A small multi-label image tagger, trained from scratch.
Model: 32-pixel images, norm layernorm, activation star_relu, layers 12.
Training: muon at rate 0.012, 14200 steps, batches of 256.
Data: trained on close-ups of made-up surfaces with and without defects, 101725 training examples, 35.7 epochs.
Rows from block 8, named by matrix and row number. Rows with one number belong to one neuron. Each number is 128 + 32 x the weight over its row's rms, rounded and kept within 0 to 255. All counts start at 0. After the name is the row's rms in percent of the matrix's.
# fc1: MLP up (model.blocks.8.mlp.fc1.weight, 768x192), inputs 0-95
# fc2: MLP down (model.blocks.8.mlp.fc2.weight, 192x768, transposed), outputs 0-95
fc1.385 028 [ 85 125 127 135 140 121 173 169 176 116 140 156 199 136  42  54 192  66 147 111 162 102 109 104 147 150 137 160 168 163 101 129 204 105  98 160 117 109  70 125 168 113 126 144 160 152 129 135 124  75 109  76 127  88 111 154 176 116 106 129 141 131 114 103 117 134 143  70 110 117 105 109 100 118 114 110 181  67 129  87 149 144 152 120  92 166 116  80 136 176  90  87 161 158 159 154]
fc2.385 033 [137 116 121 102 171 160  91 136  76 118 115  78 134 104 190 181 121 159  86 132  92 166 177 139  97 104 114  55 103  86 116 139  99 170 151 101 142 114  97 156 121 120 155 103  73 182 174  85 124 130 123 164 116 135  87 151 111 134 139 129  89  86 159  94 109 119 154 141 145 143 125 158 133 125 148 111 160 166 123 154 134 141 127 138 162  75 136 133 130  56 149 144 149 129  79 157]
fc1.386 091 [152 108 139  93 105 115 119 130  57 124 101 103 124 132  77 170 147 133 116 110 149  97 184 165 113 101 156 114 150 147 101 157 152 113 143 108  87 111 201 119 140 109 143 151 123 164 139 166 165 157  94 110 189  91 139 165 128  88 153  98  60 145 146 114  59  72 103 116 125 115 103 137 181 182 123 101 133  70 101 137 112 141  66 113  95  99 196 141 161 159  99 160 167 122 100 114]
fc2.386 086 [128 147 126 149 122 163 120 109 173 166 144 171 179 131 133 114  92  92  97 168 145 122  60 102 105 130 122 157 171  97 122 128 150 155 111 138 105 167 130 114 103 131 119 125 129  63 129  99 116 149 155 135 110  81 139 130 131 127  42 115 150 144 104 128 107 133 127 104 116 148 116 174  99 131 134 152  59 136 122 144 133 160 175  87 144 116 161 111  98 105 153 156  46 176 139 149]
fc1.387 035 [211 162 187 148 122 129 179 114  99 145  91  96  99 107 156 132 114 145 143  92 106 113 139 119 110 137 189 108  75 124 104 167 117  81 102 166 112 131  89  73 206 155 186 141 111 167 104 188 126 152  62 153 139 175 186 159 105 107 133 138 149  45 108 120 120 124 162  86 104  82 200 171  79  88 158 104 128 161  84 125  87  43 129 116 114 121  87 121  95 121 151 144 166 156 103 143]
fc2.387 042 [ 84 100  93  96 166 130 131 174 124 120 145 155 135 111 127 153 113 119  42 118 145 167 176 111 133 147  83 136 107 115 115 135 150 152 166 125 126  93 103 107 112 103 118 133 160  99 165  68 101  66 167 116 110  77  72  89 115 102  99 120  95 171 147 115 133 107 125  74 135 100  86  98 176 170  93  72 152  93 191 153 134 158 143 142 145 119  99 108 172  84  68 163 107  87 157 111]
fc1.388 080 [ 87 137 116  76 133 107 150 206  86 136  97  75 156 137 128  83 118 153 132 135 127 122 142 120 101 145 147 145 144 157 152 128 129 130 147 107 129 135 206 132 112 103 120  99  92 133 159  91  59 169  97 133 127 129 107 161 115 119 122 120 136  92  81 186 121 130 164 126  98 113 119 156 114  77 142 161 115 180  85 151 123 104  84 109 132 181 108 154 150 153 143 122 105  92 174 116]
fc2.388 120 [162 132 142 131 155 107 109  57 132 136 162 166  85 106 143  95 184  87 131 119 119 174  85  91 125 133  70 128 125 117  74 146 126 119 143 167 155 127  90 189 120 153  94 141 123 144  98 133 165 109 192  47 133 156 134 123 101 157  74  98 171 150 130 105 171 139 131 123 122 121  99  94 132 162 103  87 166  91 211  50 135 123 176 130 138  97 153 122 110  96 153 132 149 120  61 163]
fc1.389 133 [107 105 181 172 145  74 149 188 145 115 147  98 139 132 116 103 149  94  87 142 146 103 138 138  53 144 239 113 158  99  78 102 134  88 127 158  94 158 118 140 113 151 173 151 120 148 177 103 146  89 119 114 114  91 133 119  53  89 104 115 121  97 130  69 155 162 115  82 119  95 147 107 116 139  81 103 167 167 184  92  90 175 142 127  87 113 123 172  96 170 120 167 166 136 152 117]
fc2.389 116 [107  94 137 161 157 184 171 154  99 143 111 147 139  37 144  72 117 148 135 135 142 113 141 123  87 153  72 198 126 124 153 134 111 141 102 118 138 131 129 111 113 100  85 101  92 135 129 189 173  94 162 181 127 126 176  82 150 145 108 134 127 131 132 148  49 145  69 169 154 148 126 168 117 157 176 183 120 116 115 101 141 152 123 115  86 106 147 107 108 141 142 199 101  81 121  93]
fc1.390 078 [141  75 129 165 122 146 121  75 128 123  73  78 193 138 146 157  99 109 100 186 136 142 172  94 160 182 155  91 105 114  87 132 118 145  93 124 134 127 156 132 162 119 150  94 122 139 119 132  70 118 154 168 142 168  96  73 116  82 108 107  59 149 176  82 117 135  96  91 163 146 141 209 142  71 163 150 130 126 100  82 141 135  72 161 107 145 123 117 129 123 125 204 156 118 153  87]
fc2.390 074 [108 109 170 131 151 151  99 102 130 198 148 163  95  82  85 139 133 131 139 159 174 153 117 122 100 123 106 150 206 114 110  86 107 132 100 140 107 154 143 144 163 211 110 114 150 143 105 171 117 159 136 121 141 130 138 174  89 146 164 160 148 130 124 179 116 149 175 178  47 158 104  64 132 142 107 153 134  40 205 121 148 111 143  80 125  74 125 122 134 141  94 109  66 133  96 140]
fc1.391 105 [115  94 137 146 149 119  98  60 162 143 138 140 194 134 111 160 123 104  99 155 154 177 125 101 173 172 156  55 126  95 160 112 119 130 143 105 140 140 121 119 125 172  60  88 148 130 163 140  68  80  84  83 168 185 135 127 144 147 138  93  47  85 119 150 145 128 177 122 153 144 142 108 178 161 111 119  98 179 161  93 193 136 141 151 122 110  70 116 153 160 100 105 187 154 121  99]
fc2.391 126 [ 83 145 104 101  61 131 154 134 115 144  94 150 116 100 149 136 139 181 115 142 136 156 151 164 142 134 102 170 164 173 100 161 182  92  80 122 100  88 155 121 163 151 208 148  82 184 111 160 153 168 178 171 131  97  94 139 140 154 106 138 141 149 103 144  95 142 116 133  74 102 139 109 116  60 140 165 132 175 100  60 108 145 108  91  82 121 150 147 146  93  75 152 116 115  85 160]
fc1.392 068 [137 110 185 154 104 133  70 141 148 142 129 149  99 164 123 158  83 157 108 130 142 150 132 114 118 137 137  94 191  95 157 107  79 124 187 146 138 119  83 139 130 153 105 194 123 151  95 133 113  93  80 115 131 126 108 146 173 106  55  89  78 182 121 120 110 178 144 155 115 123 101 135 133 121  69 112 117 161 213 123 135 143  97 135 144 113 130 130 118  60 134 176  93 139 106 136]
fc2.392 088 [139 197  91 128 197 117 111 119 158  84 157 161 119 105 128  59 192 118 152 129 115 122 131 125 137 135 164 138 134 115  96 126 163 118  69 120 115 156 143 141 106  74 154 166  87 142 118  67 158 114 155 104 125  74 139 160 112 147 118 113 174 125 141 155 152  89 127 133 135 114 157 150 137  80 156 103 109 123  69 140 131 178 168 140 129 105 196  95 152 124 115 112 203  94 146 112]
fc1.393 085 [193 159 131 145 158 116 145 102 173 129 171 140 109 124 146  46 112  93 167 120 156 131 102 108 194  63 119 107 110  45 187 116 114 189 122 166 157 156 144 174 121 153 104 146 152 150  60 166 162 128 138 215  64 104 170  83 154  65 121 121 129 128 100  94 139 151 128 123 118 152  89 116  82 135 125  79 150 122 121 178 114 193 158 161 114 175 114 173  94 144 104 111 213 146  70 135]
fc2.393 088 [114 125 184 129 128 121 138 166  67 123  59  91 117 130 209 169 140 144  55 180 144 117 147 136  94 196 159  90 184 119 122  93 108  76 147  81 121  62 139  84 179  89 146 110  65 109 116  93 107 149 126 171  93 164 141 126 120 136  91 132 146 148 196 147  80  95 133 160 155 107 146 164  98  98 153 112  92 156  81 123 161 148 101 152 153 141 126 109 117 106 156 116 119 105 122 107]
fc1.394 148 [118 147 113  57  48 141 170 138 131 124  91 133 103 114 139 120  86 105  68  70 149 140 111 117 216 118  77 187 138 151 150 123 145 144 109 152 136  77  76 175 122 137 127 128  94 137 118 150 169 108 106  64 191 142 141 148  88 133 164 132 181  81 161 142 142  90 161 119 159  64  57 142 104 146 125 101  83 186 154 134 126 129 119  67 127 153 124 142  90 142 173  61  80 169 177 132]
fc2.394 118 [140 163 124 104 103 143  85 123 183 187 152 117 111 137 159 158 107 139 126 106  71 125 182 106 137 164 123 126  85 101 100 147 120  91  93 126 140 111 177 118 123 143 200 145  74 154 146  68 135 106  98 135 149 134 101 169 184 143 103 151 120  94 147 149 180 151  89 118 147 106 160 131 110 143 113  88 155 115 119 123 162 152  46 136  84 169  99 157  99 144  92 177 182  86 119 150]
fc1.395 131 [ 64  99 170 181 153  96 136 239 169 141 163  95 165 177  72 101 102 127  93 155 148 134  98 149 115 144 145 136 203 107 133  93 165 103  75 141 109 194 174 126  93  87 171 117 150 144 183 151 141 121 133 113 145 102 116  82 159 116  92 178 125 142 173 115 227 184 130 107 119 133  70  84  86 100 127 132 164 140 131 135 104 162 189 158  61 129 108 133  55 141 148 113  73 117 104 131]
fc2.395 112 [127  60 158 174 112  98 162  65  94 160 141  83 109 179 103 106 162 154 128 142 109 118 113  86  94 149 103 148  21 108 170 174 172 168 108 110 138  58 167  95 138 144  68 142 111 149 145 186 132 174 149  92 118 119 180  75  79 142 164 127 122  87 106 101  85 106 124 185 107 109 168  95  98  99 145 132 155 125 140 130  93 158 102 103 135 110 162  98 134 152 121 164 164  99 114 154]
fc1.396 078 [109  94 203  81  58 116 108 102  84 172 100  96 142 110 114 127  88 148 150  56 158  85 135 110 113  93  99 169  66 107 116 107 107 110 130 140 133 168 167 112 154 147 152 183 151 132 138 145 135 146 115 179 113 116 155  75 106 111 136 152 150 148 199 137 161  94 104 133 135 152 120 159  86 165 160 164 207 183  76 133 107 213 127 138 103 169 137 121 128 125 107 167 146  73 119 114]
fc2.396 092 [177 109 174 175 196 136 125 152 135  80 106 159 118 142 132  95 126  43 110 149 124  88 129 145 120 109 159 133 128 139 105 137  74 166 120  70 195 124  81 138  89 147 163 107 177 144 134  83 142 126 172 119 108 109 169 137 119 154 116 109 104 153  90 123 119 140 141 149 126 105 165 104 139  99 139  75 100 135 143 114 125 117 147  99 173 141 108 146 134 142 142  62 112 232 118 178]
fc1.397 131 [ 97 161 163 182 115 103 135 132 167  98 108 107 103 163 149  91  87 126 165 110 125 142 109 186 168  98 106  95 102  97 131 154 118 129 105 120 160 174 136 142 103 139  80 191 161 127 169 168 126 205 112 104 153 202 161 129 111 154 115  99 123  63 144 134 163 109 122  86 194  90 147  98 146 161 140 150 101 165 107 114 174  41  91 180  60  87 104 127 130  77 112 197 115 146  82 128]
fc2.397 107 [116  87 135 151  82 106 127  81 101 147 175 162 136 121 137 109 139 105 139 129  82 120 201 151  94 180 123 128 104 153 122 127 135 152 164 108  77 139  80 122 123 139  99 135 108  85 201  77 139  76 193  99  85  74 138 122 166  84  54 169 151 189 121 128 146 122  87 170 143 122  98 106 146 124 129 116 118 138 111 140  56 125  90 133 174 103 104 166 143 125 156  84  98 117 162  53]
fc1.398 059 [158 106 131 145 117  93 100 145 158 165  86 127 157  74 152 142 155 113 122 120  77  53 135 166 118 138  85 107  83 167 117 177 131 132 183 116 122 123 117 143 117 135 168 100 133 144 161  71 183 135 164 127 226  93 111 125 122 142 139 170 148 172 114  97  95 135 117 146  35 113  74 107 203 191 103 154 101 110 125 102 132  99  58 125 143 176 133 182 113 115 109  97  95 124 137 126]
fc2.398 073 [ 97 104 177 105 143 142 132 160  61  77 187  68 176 148  99 159 132 111 102 160  59 168 118 121 118 155 124 125 181 114 184 100 160 138  93 157  85 139 140 113 135 157 104 101 143 165 112 102 166 131  92  84 107 164  83 121 125 155  89  78 164  96  76 172  93 108 133 150 166  87 138 133 138 111 102  93 183 153 138 132 131 148 107 134 186 132  85  79 180  69 143 114 170  97 135 216]
fc1.399 120 [141 157 110 151  38 138  82 129 130 117 201 125 128 133 146 128 130 147  90 141  86  68 192 153  94 142 181 131 100 106  80 143 152 163 136  95 124 164 129 167 133 111  83 129 205 136 141 116 113  87 145 137 104 159 156 138 119 159 122 150 131 102  93 148 124 145 100 201 124 149  96 118 168 132 107 119  82 149 138 157 123  78 151 158 109 106 101  91 134 110 167 154  80 135 150 100]
fc2.399 106 [103 106 150  72 132  96 101 113 135 117 115 130 101 170 151 195 123 121  86 128  65 161 155 177 161 156 119 148 129 136 142 144 177 131 149 154 150 104  98 106 124  94 109 156  82 173 170  92 111  75 166  66 193 145 129 118 131 121 131 112 127 151 124 136 213 155 105 103 138 164 128 136 151 132 108  58 100 150 173 121 121  82 102 144 151 160 109 143 191 106 119 223 123 148  85 147]
fc1.400 084 [119  87 164 123 114 126 184 115 156 152 136 181  99 105 129 108 106  74 164 151 100  62 123  87 150 113 117  61 138 112 210 161 125 133 121 113  94  99 103 198 136 102  88 162 138 168 125 142 140 113 123 118 186 127 134 133 156 147 114 142 119 163 121 119 119  92 141 141 119 123  88 136 142 124 141 150 134  91 181 167 170 108  90 128 111 174 143  97 137 153 169 107 173 107 129 112]
fc2.400 094 [130 124  83 150 156  91  95  94 135  83 128  83 161 125 178 119 109 127 116 156 152 171 126 172 114 151 116 186 118 119  97  89 165 117 112 135 186  98 102  74 144 142 140 108  48 145 182 182 171 140 146 112 150  45 123 114  93 131 123 102 148 106 149 122  75 148  99 100 115 157 150  95  73 112 102  95 147 149  53 141 152 129 115 156 182 121 170 114 155 139  88 159  72 137 154 157]
fc1.401 053 [125 109 135  90 127 106 177 128 135 112 103  85 146 119  71 145  99 159 103 171 145 173 139 101 144 144 116  94  66 137 124 114  99 119  98  98 146 115  85 167 165 136 188 187  73 163 155 169 128  61 132 112 118 151 187  93 152 161 133 112 111  69 158 134 136 150 139 138 127 193 123 147  97 111 143  90 107 135  64 141 135 118 160 101 163 159 167 163  79  72 135 175  88 117 120 174]
fc2.401 072 [163 162 174 109  85 131  75 119 147 116 196 157  84 129 149 143 151 131  88  89 102  99 141 131  87 149 217 112 140  91 149 128 125  97 108 166  93 161 155 108  73 178  79 109 168  41 101 124 104 144 143  65 135 104  93 115  63 144 135 139 141 144  73 117 158  95 160 100  98 114 128 118 140 116 123 141 149 119 194 111 140 150 135 154  63 136 113  76 175 146 142 137 118 161 146 118]
fc1.402 077 [168 106 150 108 143 113 106 168  95 102 133 133 146 175 139 139 115 104  31 161 108 117 138  88  97 143 122 163 117 167 108 124 131 149 120 163 140 113  61 182 135 150 132 149 210 148  92 113 114 139 126 120 126 140 120 156 114  79 136  83 136 111 110 150 157 159 103  95 119 112  96 112 123 120  98 155  55 172  93 201 154 161 155 148  76 144 173  74 124 191 158  79  50  82 112 143]
fc2.402 076 [170 159 123 138  57 167  69 132 139 140 129 145 152 118  60 177 128 118 150 103 157  77 129 134 107  86 124 160 107  88 153 159 135 131 116  85  89 122 171  49 127 137 156 119 135  59 104 134 118 137 147 119 124 139 115 137 150 127 119 133 125 135 154 146 106  86 114 163 143 145 144 169 169 183 128  96 157  86 106 164 114 109 138 135 156 152 108 144 173  31 101 155 146 131  70  69]
fc1.403 027 [ 96  95 116 167 157 174  36 152  86 152 102 130 118 158 113 119 170 125 213 177 136 141 147 119 123 153 100 110 130 115 198 136 103 135 136 120 135 147 156 107 122 170 150  81 104 179 128 172 158 149 131 106 156  67 112  87 118 114 144 136 159 116 133 115 103  95 137 140 163  79 104 188 125  95 113 128  89 103 129 139 193 110  25 105 151 163 158 147 147 137  58 103  99 104 119  83]
fc2.403 029 [ 93 139 211  91 116 117 166 105 133  92 150  99 145  96 148 204  90 155 109 105 127 165 159 139 119 148 119  94 182 122 132 196 106 161  90 133 151  99 112 183 133 133 145 113  99 130 158 167 121 123  94 170 171 201  77 134 131 110 152 106 146 172 167 134 120 123 163  78  82 162 126  85 148 151 130 114 129  77 101  94 110 126 152 162 112 110  94 143 165 116 137 144 150 129 136 208]
fc1.404 089 [112 122 133 166 126 139 130  81 175 132 149  92  61 162  82 121 161 129 121 101  79 105 124 176 153 130  65 102 146 105 108 141 103 131 146 144 144  89 144 144 140  83 114 175 126  89 174 139 106 155 165 123 148 180 150 122 104 176  72 143 117  88 148  97  97 127 139 150 109 108 137  92 125 127 156 163  34 176 154 101 117  69  51 142 135 100 117 135  84  77 155 202 121 102 107 110]
fc2.404 113 [113 157 129 127 123 179 117 162 101 130  88  93 121 102 183 126  99 159 124 211 115 161 150 168 119 160 158 161 151 193 104 118 129 177 109 138 147 143 129 132 139 160 128  98  72 149 104 144  95 106 127 102 120 136  98 154 115 102 132 156 120 179 115 183 133 144 108 139 154 119 156 161 119  93  91 136 133  79  76 139 113 124 132 128 181 148 123  92 130 119 122 123 123 203  92 149]
fc1.405 103 [126 118 117 108  78 163  98 113 163 157 104 105 124 172 134 156 202 157 126  51 112 122  63 102 178 173 114 169 179 129 139  88  92  53 164 129  50 108 111 122 172 107 129 154 190 164 113 109 108  71 128 164 109  99 155  91  99 150 144 173 181  70 100  85 144 168 229  93 123  84 141 147 158 169 172 178 151 102 140 175 121 130 163 174 107 122 153 145 121 102 123 178 132 110  72 111]
fc2.405 097 [110 170 106 113 114 161 182 129 128 150 138 148 209  86 134 127  98 147 112 134 186  74  94 130 115 129 137 149  96 110 135 157 173 142 137 147 174 144  84 143 169 111 163  69  95 118 146 158 190 131 161 125  87 135 107 130  83 107 104 140 126 170 100 105 107 108 115 189 103 152 132  73 140 108 124 141 110  48 139 114 138 126 134 124 111  68  90 105 135 126 147 127 134  75 161 173]
fc1.406 084 [157  91  95 117 137 111 125 131 143  66 149 171 127 141 117 173 114  97 105 172 123 158 166 173 132 162 139  83 114 151 145 102 162 161 121 113 128 155 129 157  99 154 133 141 173 158 186 159  46 142 108  82 105 147 108 141 132 115  94 151 129 146 109  95 174 123 145 141  94 147 134 105 128 114 128 160 120 163 154 193 103 111 117 131 113  80 127 147 170 143 142  93 104 120 108 113]
fc2.406 076 [ 84  97 105 131  80 104 122 115 153 146 109 125  98 128 134 118 159 177  83 136 137 100 192 127  94 131 166 139 159 129 132 158 194  99 124 115 140  69 111 133 155 155 125 134  69  86  97 165 121 120 163 150 124 134  86 165 132 146 165 102 108 127 127 172 123 142 114 146 186 139 114 174 195  60 140 109 131 129  98 102 146 112  88 186 111 194 148 143 146 105 159 110 131 193  86 118]
fc1.407 062 [166 198 135 161 126 101 163 111  98 119  68 110 180 145 194 105 165  85 180 182 172 110  87 149 163 167 104 200 131 176 186 103 130 126 134 118 119 117 128 102 113 159 101 179 124  98 148 140 126 113 121 128 103 150 170 222  79 180 168 129 136 154 134 126 114 122 104 103 165 139 106 134 112 135 135 142 111 132 143 108  89 140 138 150 190 117  35 122 116 115  50 187 109  88 139 152]
fc2.407 071 [ 81 115 104 114 151 156 127 146 137 117 178 137  62 138  81 113 145 191 113  77 146 156 131 106 101 144 142  51  69 105 115 139 147 150 135 142 103  25 104 168 105 113 112 112  91 185 126 178 173 121 209 144 143 164  93  93 132 119  65 159 127 134  86 160 152 120  74 119 127 121 102  47 139 143 127 117 174 137 117 143 135 118 109 132  54 138 148 133 122 129 163  82 165 100 171  85]
fc1.408 076 [109 179 106 133 151 118 130 113 117 169 204  94 100  95 152 170 152 131 132 146 112 161  90 102 125 181 150  37 126 157 148 102 100  96 157 123 134 175 163  68 129 156 141 151 124 129  78 155 129 102 168 156 104  56 169 155 136 126 194 112 147 111 167 137 125  97  85  98 119  72 149 156 169 138 129 133 128 110 149 105 218 137 130  51 164 131 139 101 188 100  66  88 119 124  73  77]
fc2.408 093 [ 96 155  80 155 112 101 103 119 129  89 117 175 121 167  69  87 121 157 158 140 125 142 123 157 130 111  82 128 107 108 100 171 151 132 111  67  76  93  76 126 125 110  72  84 155 114 131 121 116 171 101  83 164 157  85 171 158 117 142 167 132 142 105 173  78 142 146 166 113  93 125  95  79 149 124 107 198 117 137 113  74 131  83 151 110 135 169 140  82 188 139 146 137 147 182  95]
fc1.409 088 [119 134  68  71  70  97 150  77 116 160 130 129  51 159  52 109 116 132 107 170 110  74 116 179 145 126 120  96 147 100 119 110 164 170 120  74 121 134 128 155 155 138 164 139 132 157 138  98  97 146 158  77 120 142 103 180 100 151 135 183 119 106 166 135 117  79  94 137 138  86 132 142 142 114 129 149 111  90 135 139 129  89 160 122  84 130 132 149 101 130  90  58 187 157 169 153]
fc2.409 096 [109 115 173 150 120 140  96 146 155 121 129 158 196  90 174 127 101 134 101 117 130 167  79  72 107 139 107 135  65 124 153 113  77  99 112 135  66 172 132 108  93 138 100 136  98 116 136 155 126  87 101 189 163 159 146 133 104 121 131 143  92 168 125 128 114 120 139 156 105 224 144 163 130 122 134 131 112 176 102  97 137 150 112 123 120 192 190 123 156 156 130 134 142 157  95 137]
fc1.410 085 [149 184 126 151 150 101  90 116  99 107 111 165 130 106 115 174 115  95 110 162 135 100  90 155 136 158  77  98 114 130 117 133 125  99 218 123 120 149  92 175 149 154 158 147 116 147 129  51 141 100 133 148 124 139 134 167 116 156  79 129 143 148 171  64 143 151 178 150  92 134 111 179  98 108 128 154 177 194 134 106 131 142 158 132 109 147 135 152 114 118 190 148  60 170 135 114]
fc2.410 096 [ 65  83  68 158 135 111  98 110 143  80  87  88 139 170 121 154 104 148 144  75  86 135 135 127 133 128 168 186 135 114 118 150 113 164  51 143 129 104  87 100 105 153 151 136 171 137 115 180 118  83 212 132 116 145  86 182 193  96 110 189  83 102 125  89 126 103 129 101 136 110 144 130  83 116 135 114  81  83  90  93  87  90  71  90 174  92  82 146 112 129  96 112 152 105 139 154]
fc1.411 124 [144 147  66 177 155 131  70 134 145 149  89 152  41 121 111 143 124  85 100 172 136 145 189  85 142 120 127  93 143 145 123  51 186 127 155 145 147 150 128 108 147 143 122 153 158 112 176 125 160 136 131 136 187 159 119 158 158  81 112 113 126 170 123 133  77 146 151 175 146  97 125  76 115 144 113 161 105  87 114 167 147 130 185  95 179 161 128 138  77 145 162 167 163 153 145 100]
fc2.411 119 [ 79 159 159 160 121 140 108 126 121 115 165  94 170 131 190 109 193 140 156 120 106 188  96 110 182 172 152 144 153  88 114 167  82 155 117 133 164 129 101 109  60 138  74  69 156 148  79 160 130  99 177 139  95 148  96 133 102 146 132 130  76 134 157 121 138  93  88 198 125  96 139 132 153 101 113 141 159 178  98 125  75 100  99 111  74 112 151 162 133 116 137 139  62 106 139 147]
fc1.412 121 [106 168 109 136 180 118 165 170 161 196 161  96 145  62 116 128 125 121 135 124 191 131 160 104 105 225 124 120 127 151  98 135 136 102 132 164 134 137 113  79 156 166 113 133 168 130 128 155 118  83 153 117 133 102 134 164 153  85 115 143  88 142 130 153 115 121 140  74  90 137 170  94 135 133 110 159 118 131 144 159 117 130 115 189 127 148 160  99 158 133 126 122 126 164 101  86]
fc2.412 130 [168 134 140 160 136 145  93 140  69 100 116 143 154 116 206 159 113 181 132 147 139 140 105 100 154 104 176 117  96 150 157 159 144  71 186  74 154 145 148 130 152 111 100 132 137  95 122 135  55 150 165 162 149 140 113 137 126 145 147  59 179 132 103 126 100 112 139 126 109 179 133 121 102  80 125 143 213 109  96 180 201 125 156  86  91  92 100 153  77 116  95 142 170  91 100 117]
fc1.413 024 [145 162  60 107 130 152 153  69 124 159  80 164  91 114  92 155  90 210 106 153 147 156 175 163 133 128 111 125  94 129 110 172 161 121 104 139 154 124 118  77 132 140 143 136 108  93 144  99 195 140 182 134 194 130 149  70 142 157 105 156 167  94 139  89 120 113 122 105 130 136 185 112 194 212  82 102 120 113 109 133 144 143 121  80 109 171 111 145 157 117 127 119 162 187 121 183]
fc2.413 029 [111  76 191  93 137 106 137 205 108 107 168  90 184 108 157 167 123 101 119 167 138 126 121 147 124  84 149 136 125  90 108 134 125 117 138 174 138  68  85 179 115 196 144 155 131 156 158  74  47 121 138 116 154 135  82 176 145 156  93  84 101 130  88 141  49 111 150 152  65 145  84 129 134 134 111  90 183  96  85 136 104 144 101 117 162  97 141 105 114 131 191 138 132 117 116 205]
fc1.414 068 [162  96 108 107 169 137 146 177  89 132 130 154  68 162 184 153 114 193 142 144  91 132  92 132 137 109 177 187  29 151  93  91 134 116 140 154 129 149 132 189 162 157 106 185 153 120 141 132 185 122 108 152 105 158 111 150  62 137 105 179 174 106 103 111 122  90 118 171  84 122 110  85  97 151 150 186 107 126 146 119 122 136 132 100  84  98 173 113 127 118 127  82 124  99 183 111]
fc2.414 078 [ 97 103 102 114 163 135 166 146 190 105 114 104 147 147 116 125 188 105 186  97 111  99 174 144 164 104 128 115 160 155 128 211 106 136 119 110 159 100 125 104 141 108 143  96 152 156 113  76  79  93 138 101 191 120  89 164 127 109 134 151 113  80 172 130 112  93 118  96  77 144  46 121 136 122 159 120 179 143 107 100 123  53 121 145 115 146 134 180 130 157 110 143 163 130  69 199]
fc1.415 120 [194  86 113 115 116 180  63 145 110 142  89 156 137 156 123 141 131 126 178 139 128 144 153 135  88 109 153 212 149 109  99 107 151 163 174 122 160  78 121 165 132 145 181 142 165  77 173 130 134  86 145  94  80 196 119 127 130 102 151 123 168 150 179  76  81 140  88 153 111 149 136 127 110 100 128 152 116 157  99 152  93 125 126 105 135 153 147  97 123 157 167 161 109 120 164 172]
fc2.415 131 [124 134  93 142 164 149 168 104 147 135 132  92 128 136 108 152  69 141  85 185 128  93 128 138 154 132 186 103 135 130 111 163 114 124 120 151 143 173 146  87 109 155  96 136 176 150 160  90  94 128 129 135 190 109  67 151 171  73 121 130  99 101  87 167 134 144 148 141  58 103  81 147 150  86  97 170 145 126 136 121 138 154 108 140 149 221 107 157 164 120 107 105 131  79 168 180]
fc1.416 040 [181 156 136 116 151  66 101 162 101 161 114 164 184 126  94 156 141  94  93 125 114 109 100 122 143 143 138 138 111 132 110  80 145 115 156 161 126 133 113 132 102 106 143 165 159 178 158  98 177  86  58 181 188  94 182 163 121 101 115 130 149  98 135 127 160 150 117 151  70  62 126 159 111 142 129  79 112 103 156 121 135 116 143 108 101 167 145 132 150 110 154  95  23 163 111 186]
fc2.416 050 [ 64 113  74 172 188 158 125  96  99 105  82 109 125 115 129 166  61 162 164 127 107 136 182 109 112 102 127  53  89 130 121 184 134 170 104 187 103  87 162 126 167 187 139 165 144 129  81 183 122  96 179 129 132 171  81 138 179 143  87 114  62 143 167 100 121 143 121 119 110 110 123 149 133  78 143 177 142  94  76  93 134 118  94  91 205 130 112 104  73 142 125 131 156  77 151 101]
fc1.417 113 [101 149  99 121 166 154 112  88 117 144 192 150 119 149 154 143 183 108 144  73 102 161 106  85 122 120  76 112 163 153 144 109  95  82  99 112 105 192 155 137 116 107 105 132 185  98 201 128 124 146 112 133 118 102 200 117 129 207 131 105  77 111 102 105  84 146 144 179 147  52 109 107 129 125  68 208 168 152 137  97 152 123 166 117 177 124 120 129 197  90 117 110 100 141 190 122]
fc2.417 108 [173 150 134 109 140 157 186 171 208  76 115  74 121 141 104 111 151 150 127  96 138 127 188 130  91 149 147 151  92 151 140  77 140 130 100 115 111  71 128 131 139 213 139 153 141 126  93 125 183  63  99 178 152 170 133 116 120 158 114 148 120 141 150 129 111 126 200  76 170  83 198 122 130 113  93 115 114 135 186  58 158 113 115 135 169 122 184  85  98 182 112 129 121 120 125 124]
fc1.418 101 [150  89  84 109 101 150  90 120 109 220 130  92 145 152 147 145 144 103 134 115 159 140 213 119 112  80 111 130 117 105 109 193 150  75 171 158  97 162 129 136 147 132  90 156 108 102 169 128 183 111 137 128 123 133 139 119 144 104 105 170  71  63 154 104 155 187 171 121 155 109 171 142 109  99  85 126  76 144 120 104 121 110 105 121 104 123 107  93 171 138 130 120 106 144  73 101]
fc2.418 117 [133 149 152 128  92 117 158 177 123  73 150 169 110 119  38 157 106 116 148 107 112 193 102 157 125 133 121 121 189 114 136  95  79 149  70 147 139  71 126  93 131 129  81 118 169  97  80 144 108 140 121 153 131  97 143 151 118 120 154 126 138 193 153 112 198 165  85  99 153 125 178 100  92 150 120 173 149 139 148 114 177 204 161  85 126  77 167 111  84  92 176 111 138 151 177 115]
fc1.419 077 [ 82 130 129 119  82 135 184 213 147 118 137 165  91 212 107 143  86 119 110  59 139 131 119 131 184 174 171 134 173 117 114 112 123 120 114 114 161  77  86 163 169 157 113 132  79 196  99 129 110 153  96 110 114 114  81  76 154 168 112 202 172 103 118 154 136 117 114 120  99  78 181 156 143 181 181 128  85 132 177 164 162 130 123 156  51 147 117 167  81 127 129 177 156 139 111 153]
fc2.419 082 [126 162 130 108 128 128 101 104  84 202 140 111 115  89 197 143 164  99 146 139 163  43 107  76  79 106  88 201  70 117 167 137 104 142 177 133  64 106 136  98 131 102 146 143 143 122 115 100 124 142 114 131 153 153 134 178  88 143 153 121 142 123 111 154 140 196 133 154 104 162 122 131  84  87 121 127 167 131 112 108 107 118  88 121 173 133 155 122 172 111  67  76  62 174 104 144]
fc1.420 119 [141 123 112 102 150  40 105 116  85 217 109 149 140 120 126 128 136 142 188 110 132  78 115 134 138 214 169 109 149 143 136 137  55 145 173  96 105 154 129 175 127 202 135  96 117 148 188 157 118 121 124 118  99 144 133 141  86 171 137 135 130 124  84 163  72 108 100 128  83 124 169 167  89 154 128 157  67 108 123 184 133 138 127 120 104  82 162 133  89  69  76 167 109 144 136  87]
fc2.420 134 [175 111  89 144 154 183 126  84 137  88 188 129 124 219 116 153 177 101 166  77 166 108 151 121 127 129 146 165 132 134 128 111  65 112 158 127 122  96 158 165  79 159 149 164 122 141 103 107 133 147 160 123 162 148  60 166  54 121 132  82 106 122 102 103 155 107 101 106  85 107  89  97 176 138 161 177 128  87 151  89 124 112 157  91 156 108 121 103  98 120 109 143 177 108 147 121]